{"encoder_depths": [3, 6, 6], "encoder_kernel_size": 3, "residual_init": "none"}
Rows from block 9 of the encoder, named by matrix and row number. Each number is 128 + 32 x the weight over the matrix's rms, rounded and kept within 0 to 255. All counts start at 0. Numbers have three digits each.
# fc2: squeeze-excite expand (encoder.blocks.9.se.fc2.weight, 480x30), inputs 0-29
fc2.289:139149111139141115108151134095158109120076118127189156140093116105095099095143098146117200
fc2.290:145079099097052142110135159168107119172133142122154171093182136149125103168128139121170128
fc2.291:146176134117142102229158120100085191126083079158179125114129146146106091109090070142079122
fc2.292:072098114127185184156130142170101119140126127115131092095115158115075138107098128120168132
fc2.293:113176123166161063174141119114202135123104076114125113086102177119160122130085120150184206
fc2.294:159139144126117129097137097095076131112123121131144086140117100092162189154113141137100127
fc2.295:166113185168114102103146138121121113121120128105171141129119144091089113147164126170157161
fc2.296:107080142099168149132126080139139066122053127067128131164113154194089148083098101118153190
fc2.297:148084164132162069173156157122122137109144090114150176144158188097112098147180140106166128
fc2.298:158120159079128133141192121126114158100092135107114119144120120098058161161124094126097168
fc2.299:092114150118151095095082128113151138120152083131103088135152160045155159068154106098147081
fc2.300:149149084189126125194095147138105099149054124134151146118112165118096122181126151153150142
fc2.301:146121189054138093138138114170144154065091085132124118145157160115146106124119157110155037
fc2.302:231097121111105038236140082104085103138235090119182106135171160087096123084190232128169098
fc2.303:122124114108194142186103176100104128111137105112183148095172146070193143149089158201091123
fc2.304:129091140174173116153087107129141153164074108104141115161122200151109074122167080148170096
fc2.305:145124106111153120099210121101109129097095081075119135121134132149097132158101124145110113
fc2.306:169185131106153071093144139131097105112068155144147152160138147115112131167186127133161160
fc2.307:153128092202128115162136120147145117093126112128171187110098168128127137178121167137132178
fc2.308:140095101146163081175115123184109121148099100087146143113103089072133118153142165142079110
fc2.309:051120061138155082033112118173072125118119090052181134098114142109163137146139129156113145
fc2.310:233110105142112071168079130112133140165197144133124144170124134112088116173132066149107160
fc2.311:175158156122072156130156164113153101134150121101158108108112188108142124160102119139089159
fc2.312:158100117150146091070115150053124150154136186135113182190095158092134109104198104144049074
fc2.313:126115100148132103165144122094096155144137092118104151161100148107104052157138082100147178
fc2.314:099089109112166129155131133051138102077123158113157163124082097115164094118087142153129107
fc2.315:127083093138146163094163100100094145064118095103107135114107117128161137102122154114138095
fc2.316:130098166121106045136151147211137131141171142111150132163129102105128106121102155065197125
fc2.317:115172134130066132070147099197140083137119153095100133116116144092145104076139120102151114
fc2.318:132117157191147065153076091156168075171057183141120142110120074119127117076068104110121136
fc2.319:112119073040083099130158104142134121132118114154135101124157143154160123123129121151158062
fc2.320:159182175134140119125149120180182142140115084134124168109118132142101167188090122086188131
fc2.321:169096138089154108136086102152164148135139133181130179147103149093131134133139130142128130
fc2.322:154077145152137110173117122182140138125157074072100145145167161137105160164135126147151150
fc2.323:113123100139172098121127124119122101140073095110143138136128157081182132154107068213117186
fc2.324:212089183176117087130136108160100129118149110150136175118176127067174160190114177132112100
fc2.325:123147146063140055078209143144177143070121121149122142121142157152188145133156172123120092
fc2.326:098139093128071036168095085146175162144148085127123084145109141127119060135150129165152165
fc2.327:194048182136111126143180125194131152132121131105153129137149124106227143150130130088154101
fc2.328:157176176169161153145141151123112111122075083139121095139112159107115119110153185111129154
fc2.329:076143107071206148222149136134156119162111111072131114148130107143114059165120123110173113
fc2.330:071136094082154120170117146134159206073175130129088114081171087128144076066144137143127141
fc2.331:165116162165124135163066124102115133100128150201102139124131123130143172102097087117159146
fc2.332:089120115166143125077082127109141137123148061079167073183174126065130173110111127089151137
fc2.333:144108118169130136132178148124153110141130111143090078191162116098117146099194101091154109
fc2.334:187133096109084103107151092142120070140122107111100129096132138159120145171091149078157157
fc2.335:057129101175122139128121111052093109178099157123092067108114098059134086105125127080142116
fc2.336:109136149142113064121211160100104100117115103081177106118178122158143134109059114125194097
fc2.337:139182164103119116081131147212146101113142112085176136168134040136146114174149098136107155
fc2.338:100094110140128140148149165101170124134148137128130071140099111128123107127119133169091138
fc2.339:110109186147147129088127099089115133142119162155145146149162147078084087159155171054138120
fc2.340:118103158204131079153122121119154144133178100062141125134101122094137143147119110114103121
fc2.341:101165099112165091094112155092153151109179072210103125151163140081097153134166165130102169
fc2.342:122179081113123154108086093158160163075122103140158149154177124190115120080157116174188111
fc2.343:134126063174198107123115145102136179145178092090087116123143106104162095133088148117192199
fc2.344:088128121136137119154129155097152126108132120133117135159134108103110122122088137114087158
fc2.345:117138163178136151139140087206080106118143186135123123134120087109116189181169057142115122
fc2.346:123053156185147104140126133115124138205114093082086175064092126161136102127104168142156063
fc2.347:190079162110103101089116088081126109095219099117144123158169145157125134110134110160100129
fc2.348:099137081099156166152081157132152161070152146127067134099119156054100123114095161068115155
fc2.349:097152059145118141163140130051166151140112149147097107129117145100145116127117136075132161
fc2.350:163116125108086068116132115130158165079147130093107182095119148099164078118133168128140113
fc2.351:086162133113170065149073134131146111157124022080143084141119150120114126165109158103174133
fc2.352:103114131050131184068154100153176097130191127110124106119121150108133127114088123168117069
fc2.353:086092151110170093144086171134127109124074101143102090144143154139108150104107160124121099
fc2.354:146141080100131081190079119122094127160110074110097121157119108124130183154168126121117093
fc2.355:163128135109174092134113170156140173130079061171132100105161105124083165174178131118140148
fc2.356:115085102099140129133111158131099119105102103103111089110083125128135119144115122119188144
fc2.357:112139154134170107115188149108165096158166150098134133096154097117119120137101141126202136
fc2.358:124152119142086138172112134103173088132063096129160160095072154109138095166120077124172134
fc2.359:090133147123127070168089110168127107121121020103103132111181102183168086149127181114107125
fc2.360:136127153101089167090117145151075154129135105111123184128081171147104095106083146157157097
fc2.361:093132138144087156155152118097098148075149058144152142136134202110097163125097150122108124
fc2.362:152140107101121095108090179165193115120109094185092149165139166176119131113122136167105136
fc2.363:090112181139100091111143109117128148106133065113125163169086138116117122158109138125123127
fc2.364:167160157145090080175130117115150105110159104060152046120144094098156134141175129158161123
fc2.365:104107131149096106101114130130100111112048151133150121153157177098083172131142127038153137
fc2.366:074122161134095149142064092096115108088042080133152151095118136152105161173108094087140149
fc2.367:120145120117181159116172123148135155086163113130129113097142171119092205135121169109111166
fc2.368:045154149176134143199151121142097151153104061112205164141136099112133142140161145165125117
fc2.369:093154166107121165144188126132176104111154142152181126099134155169118131076160150156147169
fc2.370:154134141126040157141077107114134131185107133082139152169134187122133091116146146196120119
fc2.371:132083151129125108176149120106144149124098142110113140090121135109155152132134188173093145
fc2.372:124129135103114127175114118126181104086160125184138120163133138121131044104115139149111142
fc2.373:132120117166125146124113130169150181092106068130122132121142143114170105160150125154122137
fc2.374:125125069142172162143130093104149153147050108117086162086123154102094086091162091096181191
fc2.375:109105197084092101151155108203115108099130122146090148107106093145066138173140154107096110
fc2.376:146093144184133105152138108173174102163084110125061086174148136149155143176109134145150111
fc2.377:128140166169140070138085122179175119091038085177132133127148092125188120116141104106055101
fc2.378:166121163144137099105136197124103154195158075067102083084100151139151148164181156117060083
fc2.379:121138186121150108080118140095163149144157098189197136050098084141128167116112113127113145
fc2.380:156108150141079124173169126158099123100090082135130039098154134137114140131110141086154121
fc2.381:082095086157150093162125106065132104085162153098113098114142172147103160127149131097141112
fc2.382:051103200115110129153080116132135133090067104126176146207142114150150105166114135169138134
fc2.383:136083133106122131143082168091171172082149255123106084121078093141100136183136149084103147
fc2.384:060123164119126140098139151109148130116142087108140080123189144175151101110167174146065093
fc2.385:093127114124107098127049086128163194138092123129105099118098124127122084079130109155118090
fc2.386:161131150121094104170093145120118105112065067142150103185133145112152154061131089114132188
fc2.387:133124039121090139119143092079103146145149133080160135149133141095108167180095089145152154
fc2.388:093129082096123111138165100154083121086128124131149126117210139140130120125152172135158108
fc2.389:158146103150123114139149105116113104136136095145167136193137139085106128133096133115072116
fc2.390:100127100156200075168143118135178111163136111097102137096139130137134146148111174180107107
fc2.391:166050176125100147156100136176143086143095137183075164116139151156141098100167136160153172
fc2.392:123136125089131146120143146084113133129116048119148138187142123132121084116166153139122180
fc2.393:095131146123169138088124079073190132147105128187137200081130147100153145147155084132100106
fc2.394:093192097125103079111076142110106115096131102112093164103162063149134112089130133111131126
fc2.395:173127188143110049103102109146144150130150090163150158110138137163192128129082124151123074
fc2.396:123112151160140158169081123083165098133212040165100149077113075092136053139112120111152117
fc2.397:139173158154055110157118128168125097105141106158085174182138112185129147125179075177187131
fc2.398:114152118146112153118148120125069116161151142073164190110207075118109133066089112150131195
fc2.399:115132147122128147080096160100067126062132106107106118068141139176147100196125124113119060
fc2.400:127133072114180106140147133075068074117141125111156183138108120059199164052169083128184137
fc2.401:144180128093117083093131095149111123095110110155107122083070095119132178083158160173135146
fc2.402:167177120134153071150156171110124117149134094142115116113142138081119101147121123135140146
fc2.403:132130099133140126126127094128051132118131080152136084164152141105047112096138054129145108
fc2.404:085117090136062109115113118165111118126133122110105141156131073153086067099102100144127163
fc2.405:156201105112084199131162114205074144093133166130143108144137182133119046089123091139224123
fc2.406:180112122140175150130149123177091107179124120042138121149084135136116155146137160104069047
fc2.407:123138126151121108179147143115105120126112156145145133147144109150132109142097150140100125
fc2.408:126114180165114094112099163132107098113101107152125150134128184118130115133120113110102122
fc2.409:115084136132097132106180134148172182128079116127173100119144143060092095116121069160135121
fc2.410:153127119107103153131143115107082131113189143195123166174110174169116139146084119117151131
fc2.411:079160091110103078156160114161125115105130086166110134172132140138157087115109193132080144
fc2.412:094081060158049125111149140123149159069126167107141088165177140137101127203188061143096137
fc2.413:082132079133082185134102107115151141132156116155161129112108136066132118155192092054124087
fc2.414:131145132091153083134129136146143145118072062175114093148100145158095109115109170193103125
fc2.415:083128122132128078122078122130122081096114059170175119122135129114079116178189122135088097
fc2.416:124142160144097098138089150106138107105057158174130120101112094140145089130117130148133147
fc2.417:181188039113167112157141092201116120056167087112154100126180168097128182133168171120030087
fc2.418:115162104114188102097174158114173141155012026130136098129126096160108086178082181106159182
fc2.419:155165093059120129118096107142093168129123127177102094124108128147143183168143110122079091
fc2.420:151132090143124153164139139096097067111091107114134151130115155146121090136119135110140167
fc2.421:129115119142185042108096128179136166112174059127106150156089076150159135076144184163132120
fc2.422:123118120075158181115181127107129111192141175096123154123122133064172156108123142129131158
fc2.423:116148102137130125091165123069093147135159128137142094140109055115123114106110092116157062
fc2.424:126131138167090143150114142117042115092142171116095074108097142080133179159094188108096118
fc2.425:097156094166128162129182124102144132119183094140100146121087068109115121094143159125145152
fc2.426:134150079126106171165164112136119134106099205137127108125155123152139100136081097169078082
fc2.427:157084129088157083159163122108083162106071087135110131136119156083131139166083091145131098
fc2.428:168105118101174135128129154178116140127112144093108087123190140152178174135117099136145101
fc2.429:192130136168073148091143100086180145182064086069115122183072136151127132098061142154072138
fc2.430:113151137126109162164089141076192168069142100194159095153137129147154129159131119145154121
fc2.431:123145142153046080118109072117097141153109145165136119150133122125120123136109121137165102
fc2.432:089091135155158146131163070114162110165167108127092111096194157106178192127122115109109084
fc2.433:141172136155126150083143135112167134134097000096061096106111122121115166111155162100108119
fc2.434:072097152120117125160124154140118142171117043130136147156141126095142099165114139149158048
fc2.435:078106117112154123119089112165131132087145151150151162122123125104100081147128101103119152
fc2.436:142126052134116113162166118115122097113134148143118126115100117082130108144118166105171106
fc2.437:102145159155139121168197127132146137150157103128156083177137093101096107119124074119128111
fc2.438:139137090143116078134125099078132127131109131104144096105161174096165056156127137118135105
fc2.439:089087151127152150158136157180140135117126063122125122098132050113113125145182168126148170
fc2.440:108087109126175107154163164095137116145120051092102069182123185121080125116145129115129079
fc2.441:114169125059172043089085102095136140128138151139129107095160074096116156131114159122130109
fc2.442:169142119165071114186128130118108066117206138099122119157125174131147097120159134133148142
fc2.443:123156109090169139181101135107039171114129085097126159102140161102143172214129145166089100
fc2.444:125112145129078172131135130037053138102156156080154119125095093066151107104194109129187144
fc2.445:165134113124139101091123085172041129127241113074132122106133173138123073154145168101124106
fc2.446:118099126123167101111080118134089136104171116054129164132115071089131108133091068126137226
fc2.447:113077141104103200116169140150118141101150148106159191077138103167080110121150151133114122
fc2.448:070115165162109109096132148126142151054155181144146100085170158104152148076119147090138101
fc2.449:143068090162100200118144095158126080174128155138177128103099142128125145169131099111182153
fc2.450:165132172138159158072159132107096138106023040124147158160169135227129121121173161154074094
fc2.451:148135094141102162175124104145149137154125080164153137150114127114109066128115180150104160
fc2.452:149111052198128101103053113126152112102142073171113108127138135141085160121094154107092111
fc2.453:067130158118129144122154108159085144098094088137120065090122106036119103155104135136143135
fc2.454:121124066123084142165076091089067096175111132192099151164115126111148124104152172159144148
fc2.455:110061130139098104150068117147100180173199154094106136130130119120092116107063150176167090
fc2.456:121079141093212149098105145136085066109087064125147081104158115149151085118171122185107169
fc2.457:071134172125125183148111043097122110113091108126131149089125119059085109129166120128135179
fc2.458:102173097133115089126085143143137150160146079103115082199169078100156098162109119088141080
fc2.459:162135164223124100122142102078140151103056099153124161138168174140157152144151067189123107
fc2.460:112138120140192034096134127121138110092161117207087098130160116090159122135115184084130120